config.yaml
model: "multi-label image tagger"
dataset: "rendered dice on a table"
crop_scale_min: 0.8
translate: 0.06
depths: [3, 6, 3]
widths: [128, 256, 512]
num_labels: 18
batch_size: 512
final_lr_fraction: 0
Rows from block 3, named by matrix and row number. Rows with one number belong to one channel. Each number is 50 + 12 x the weight over its row's rms, rounded and kept within 0 to 99. All counts start at 0. After the name is the row's rms in percent of the matrix's.
# sq0: squeeze pointwise conv (model.blocks.3.sq.0.weight, 64x128x1x1), inputs 43-85
# e10: expand pointwise conv (model.blocks.3.e1.0.weight, 128x64x1x1, transposed), outputs 43-85
# e30: expand 3x3 conv (model.blocks.3.e3.0.weight, 128x64x3x3, transposed), outputs 5-9, a 3x3 kernel for each
sq0.38 112:53 49 55 55 40 49 63 65 33 56 80 66 49 77 56 69 44 79 62 42 49 57 47 49 79 59 51 34 77 33 47 59 44 52 42 34 66 66 39 35 44 62 60
e10.38 085:47 43 51 43 52 67 49 49 34 51 33 55 59 43 71 50 45 47 34 61 37 56 49 54 49 80 16 52 48 46 66 56 47 47 53 54 56 59 28 45 49 54 54
e30.38 112:64 60 49 66 44 56 32 39 39 41 49 48 34 46 51 42 31 47 72 47 22 71 47 33 69 58 45 40 44 57 55 42 32 51 45 55 58 45 57 61 60 26 67 55 37
sq0.39 103:51 49 45 29 44 48 36 36 50 47 35 47 50 42 43 36 41 63 48 40 50 44 48 33 58 38 64 60 50 64 55 48 57 39 56 59 58 25 59 51 31 50 49
e10.39 082:48 48 49 30 49 34 38 38 43 64 46 58 48 47 49 49 48 44 36 46 54 56 47 47 49 45 31 45 58 37 39 31 37 44 49 45 60 37 35 51 50 44 57
e30.39 111:56 33 36 33 46 31 42 56 42 56 64 39 59 64 54 54 46 56 51 47 36 63 50 55 52 45 36 33 48 45 41 54 53 64 52 54 55 79 53 56 54 53 53 38 46
sq0.40 096:47 51 49 35 37 50 52 54 50 45 44 63 52 34 50 52 52 51 46 57 51 46 50 51 51 48 23 65 42 47 53 45 70 52 51 28 45 45 99 69 58 42 48
e10.40 093:57 55 46 54 30 58 41 55 49 60 49 53 38 49 22 49 46 63 45 68 38 62 46 65 42 62 49 48 40 37 60 31 35 43 46 40 61 47 40 52 44 42 44
e30.40 107:46 37 28 57 46 42 41 57 49 51 49 42 52 49 42 73 61 61 47 39 16 40 79 60 17 53 42 51 22 41 33 53 54 40 58 50 46 46 29 40 65 45 27 43 32
sq0.41 097:46 65 54 41 41 50 52 51 56 27 44 56 47 49 58 41 50 49 59 52 37 47 43 79 41 53 53 61 40 54 50 58 68 57 45 45 40 46 48 52 51 37 51
e10.41 105:66 35 46 38 37 62 50 46 28 45 64 45 39 60 24 49 44 69 45 55 70 33 47 23 48 44 53 49 45 39 58 59 75 38 50 49 49 47 38 46 46 42 44
e30.41 103:46 52 43 43 67 47 46 40 43 69 73 57 58 36 66 44 49 36 51 51 60 50 55 42 35 53 44 43 46 58 39 27 26 51 37 33 43 38 34 30 41 42 54 41 47
sq0.42 089:68 54 48 53 52 51 39 64 42 57 45 56 50 47 48 50 55 62 39 61 55 35 63 92 65 28 49 88 32 50 64 50 83 49 54 51 71 74 66 37 38 51 55
e10.42 094:36 46 48 35 35 33 48 51 40 66 43 32 32 66 36 49 49 44 50 62 24 32 49 26 36 57 44 48 49 41 44 47 54 52 57 48 51 21 44 32 31 44 39
e30.42 093:50 54 43 60 60 31 53 34 31 58 62 59 61 63 58 60 38 40 45 28 40 39 67 37 46 56 43 34 33 30 42 47 28 56 44 40 48 62 53 51 44 25 39 43 43
sq0.43 102:50 39 47 50 44 49 23 57 65 55 27 54 50 55 38 44 46 48 54 57 58 54 65 39 27 64 47 78 55 39 68 31 37 58 50 60 51 26 31 70 62 62 50
e10.43 133:39 43 50 39 61 40 45 42 40 34 42 46 37 44 53 50 49 36 43 53 55 61 48 54 43 49 76 47 47 30 40 37 37 45 46 47 50 32 38 58 43 44 46
e30.43 095:47 63 57 58 59 51 59 28 37 30 26 54 28 37 71 42 41 47 57 56 43 58 61 50 61 50 52 51 56 64 54 45 61 52 42 45 61 48 49 44 56 58 60 49 44
sq0.44 093:67 61 46 49 58 51 49 67 52 62 55 63 52 43 29 46 71 50 40 41 56 56 47 49 57 59 27 49 51 41 47 47 52 28 67 58 48 40 49 54 52 48 83
e10.44 098:26 61 49 46 53 65 15 41 35 47 43 37 42 67 58 49 47 27 49 65 58 39 47 22 58 50 53 46 41 30 65 38 67 60 54 71 64 55 39 48 58 41 53
e30.44 097:48 65 53 53 52 51 40 43 47 51 49 22 60 50 43 43 30 42 38 41 43 55 63 52 42 37 47 46 48 52 68 43 38 55 31 39 57 71 52 36 51 55 43 39 52
sq0.45 098:60 67 56 25 40 48 35 55 44 60 59 56 49 55 48 60 56 67 55 48 48 43 44 59 55 52 53 40 61 87 33 58 50 46 54 83 47 64 51 31 45 51 42
e10.45 099:57 57 49 53 52 59 62 46 62 50 29 46 42 35 43 50 46 47 48 67 48 42 49 48 37 82 47 49 52 43 69 49 47 47 51 33 44 53 29 36 44 42 47
e30.45 103:62 61 72 55 64 79 48 56 35 53 48 54 43 45 47 44 49 50 55 41 54 39 39 67 38 30 50 51 24 42 39 34 36 40 32 42 51 48 57 62 60 54 37 29 54
sq0.46 100:74 54 26 44 36 48 57 39 52 51 33 43 49 26 30 77 58 43 28 34 54 21 55 59 50 46 51 50 56 42 56 46 45 20 63 55 45 49 54 59 47 51 55
e10.46 086:32 51 49 35 78 43 37 45 49 46 54 60 55 56 61 50 52 38 59 49 35 43 47 43 38 47 52 48 45 43 31 40 70 94 70 75 31 82 74 59 54 48 51
e30.46 086:42 64 43 38 45 38 52 55 43 44 55 36 51 63 57 60 50 47 37 39 27 62 47 58 52 44 47 56 60 45 60 45 40 72 33 34 53 94 67 55 65 51 50 41 31
sq0.47 101:47 68 51 48 40 48 54 49 71 45 28 59 46 41 68 68 58 46 47 46 58 45 52 60 48 40 50 51 35 36 27 65 45 51 48 44 38 28 55 61 58 49 50
e10.47 110:61 63 48 45 55 50 50 35 54 59 93 50 34 60 35 49 45 63 91 44 51 41 47 41 53 33 42 46 42 52 53 41 49 40 45 45 46 63 59 56 53 45 89
e30.47 099:36 51 56 29 52 17 32 60 34 42 41 31 51 44 53 50 57 52 38 63 67 43 44 57 26 49 49 60 53 50 38 29 29 40 38 28 36 30 49 44 35 62 38 48 64
sq0.48 122:56 45 49 56 48 51 18 54 48 38 83 47 44 39 50 40 68 25 26 48 35 56 55 53 55 45 49 43 36 47 53 52 58 50 44 41 58 63 52 56 38 39 39
e10.48 097:29 41 49 38 46 48 36 50 39 67 29 51 45 42 59 49 51 35 41 45 18 36 52 41 40 61 38 50 58 44 42 27 36 34 40 30 40 44 42 44 33 44 47
e30.48 100:51 68 37 68 44 49 57 42 42 42 49 50 36 44 33 51 39 43 77 43 38 59 53 47 59 43 53 66 42 64 74 51 78 65 54 58 43 55 42 64 65 42 49 38 46
sq0.49 102:52 61 44 75 38 51 40 40 36 59 46 55 51 38 47 54 53 47 28 45 41 41 65 71 46 58 50 39 39 71 62 41 47 40 55 27 70 74 67 37 35 44 44
e10.49 128:43 48 49 48 35 41 36 42 44 99 46 53 41 69 35 50 49 37 46 50 42 40 48 43 47 52 36 47 46 38 48 44 41 45 48 28 49 34 46 48 47 43 49
e30.49 091:50 42 16 52 54 42 31 31 52 52 57 60 50 52 54 51 54 55 40 35 47 36 51 43 39 37 30 62 44 51 46 49 40 45 33 39 48 68 54 41 68 59 39 54 53
sq0.50 094:57 32 66 43 58 49 51 57 48 38 32 56 47 66 21 47 18 52 63 56 59 47 51 50 62 45 64 54 30 44 46 48 52 54 45 43 34 49 52 47 45 35 68
e10.50 077:28 48 47 31 53 83 34 57 26 39 59 38 55 45 59 49 44 30 56 47 48 38 48 62 43 26 52 46 46 60 50 47 52 49 47 61 72 64 31 42 38 47 56
e30.50 098:47 53 59 42 61 47 43 44 33 40 44 29 33 51 48 41 66 60 47 24 46 55 51 65 48 50 51 44 32 48 36 42 66 58 56 50 29 22 47 28 18 34 40 43 60
sq0.51 106:46 47 52 63 32 50 45 44 41 47 56 46 45 50 99 45 52 33 65 53 51 86 47 46 50 67 53 43 50 50 49 30 55 53 42 51 48 49 48 58 43 36 49
e10.51 164:71 42 49 47 38 29 67 45 51 53 50 52 49 48 42 50 48 74 50 62 50 47 48 51 48 52 50 49 50 46 51 44 46 25 49 49 52 35 52 99 49 54 53
e30.51 085:59 62 45 57 52 51 44 60 45 40 78 44 60 74 50 29 62 62 32 23 41 46 65 54 26 52 54 41 39 64 51 43 49 57 75 72 61 53 41 51 44 51 62 39 43
sq0.52 095:49 56 48 42 54 50 61 61 40 62 47 43 51 45 28 30 70 51 33 58 42 40 45 42 39 44 61 35 45 37 61 67 36 36 65 33 69 30 39 71 51 51 63
e10.52 096:44 42 49 22 63 67 41 38 31 48 63 52 57 57 50 49 48 41 42 44 63 38 48 36 58 32 56 47 46 50 47 34 68 75 59 58 43 67 51 55 57 53 34
e30.52 088:36 46 55 29 57 41 33 47 44 51 61 38 46 51 58 53 58 63 28 61 46 59 48 35 25 65 57 31 53 50 67 60 57 68 62 54 47 50 70 45 50 42 49 31 31
sq0.53 094:47 42 52 41 55 50 66 56 67 52 45 44 52 61 39 69 60 54 48 64 38 49 39 46 75 61 43 50 46 71 61 34 62 59 53 49 47 44 68 77 62 66 48
e10.53 103:46 49 49 35 34 57 46 49 45 61 58 49 35 65 36 49 44 46 37 35 30 60 47 64 52 57 38 47 40 34 41 34 41 49 52 50 46 51 35 51 52 47 53
e30.53 095:38 53 59 45 55 67 29 50 53 52 54 40 55 64 43 64 69 45 31 40 60 42 60 90 22 43 51 38 42 72 49 74 85 58 69 56 53 59 48 43 42 30 49 41 19
sq0.54 096:61 43 39 43 72 52 56 62 48 53 50 52 51 69 46 28 44 56 53 70 38 53 71 46 69 67 41 51 53 51 61 70 44 34 45 48 51 33 32 78 47 48 50
e10.54 091:40 35 49 20 46 41 44 38 28 46 56 43 34 54 50 49 46 41 34 32 42 47 50 61 40 55 59 47 37 34 47 38 59 34 51 44 50 63 16 47 46 39 50
e30.54 100:49 69 61 71 51 66 39 41 42 64 55 23 51 34 60 52 47 48 53 39 52 71 53 78 49 49 51 37 56 69 79 64 75 60 65 39 38 44 47 38 30 71 33 60 47
sq0.55 091:57 46 43 48 65 50 56 83 62 42 57 29 48 72 37 47 39 47 54 44 53 70 34 47 48 54 46 59 50 44 49 37 52 33 36 57 48 39 54 53 50 46 96
e10.55 116:34 61 50 34 54 63 32 49 45 50 38 54 31 57 63 49 46 30 52 62 46 57 49 51 45 41 56 48 46 37 77 49 52 45 32 70 99 54 27 50 43 50 56
e30.55 094:46 55 59 48 54 50 45 47 38 40 56 41 52 56 49 38 49 46 59 40 13 50 48 47 53 39 54 41 41 50 35 40 46 53 59 54 22 21 38 35 23 47 36 38 61
sq0.56 096:47 41 48 68 41 52 39 37 38 64 34 76 50 11 43 50 38 51 34 42 58 38 62 52 31 42 46 58 30 55 36 42 32 46 53 60 55 47 52 44 46 38 46
e10.56 088:42 55 51 54 18 37 42 42 40 59 46 46 44 56 42 49 51 36 39 60 56 32 48 23 49 53 57 45 51 45 54 47 48 47 43 34 52 21 37 42 51 39 35
e30.56 088:52 52 35 48 46 30 61 52 47 43 39 27 45 48 38 62 44 51 56 39 49 50 39 58 60 42 49 70 50 49 59 43 39 63 31 48 47 51 71 37 52 87 26 43 45
sq0.57 101:55 39 57 38 47 49 63 44 70 61 37 54 51 38 52 85 56 61 34 39 57 50 36 37 41 39 64 39 60 55 28 76 37 42 47 88 27 40 54 51 52 71 54
e10.57 101:46 78 49 35 66 52 40 39 74 38 71 51 40 31 47 49 44 39 79 57 44 51 46 60 43 34 52 47 41 55 50 39 30 46 50 46 52 70 49 34 47 43 76
e30.57 092:37 47 60 46 39 36 60 75 36 41 39 44 43 50 57 59 48 56 38 55 70 38 40 85 31 40 57 48 47 55 47 48 47 59 50 44 51 41 70 55 36 55 44 49 58
sq0.58 099:62 49 58 37 63 50 50 59 58 56 40 54 51 56 47 58 59 62 63 60 48 45 55 53 93 49 58 61 45 50 66 51 56 54 49 47 99 51 42 38 71 49 54
e10.58 084:46 52 49 34 61 51 44 38 30 45 42 52 24 55 56 48 44 47 52 42 40 26 48 44 54 55 64 47 46 48 44 31 51 48 52 63 50 47 37 46 52 39 47
e30.58 100:42 53 58 52 62 60 45 42 52 58 64 36 55 56 58 40 45 54 44 67 79 56 54 42 49 67 62 35 58 72 62 70 76 59 69 61 47 43 52 49 58 47 40 52 42
sq0.59 100:56 46 57 49 36 49 70 54 53 21 34 62 43 68 53 46 40 59 84 56 69 43 48 49 62 66 50 26 36 44 37 36 54 49 51 36 48 54 42 44 59 38 49
e10.59 078:62 46 47 71 46 57 60 40 35 57 71 47 44 54 45 49 46 74 53 34 66 40 49 38 54 28 43 45 50 56 48 59 68 44 48 65 51 35 62 46 55 47 46
e30.59 100:57 44 46 44 58 38 54 59 32 56 48 53 50 54 46 49 58 52 43 51 61 49 37 44 31 52 62 55 40 66 44 33 45 25 63 39 55 30 66 38 54 41 57 44 46
sq0.60 097:52 64 46 41 32 49 68 62 53 64 42 49 50 51 36 33 53 53 48 63 50 36 33 45 41 46 28 38 60 47 82 42 64 47 53 53 32 65 68 44 61 52 49
e10.60 076:52 54 46 53 51 52 47 45 48 66 43 57 50 58 47 50 50 52 46 33 49 47 48 45 39 41 63 48 39 29 50 72 53 44 49 59 59 23 50 44 45 34 33
e30.60 106:68 47 48 68 52 45 72 49 54 46 44 62 49 37 48 34 34 45 49 32 34 42 73 34 44 34 55 48 37 32 60 57 40 26 44 54 48 34 39 41 81 37 51 51 40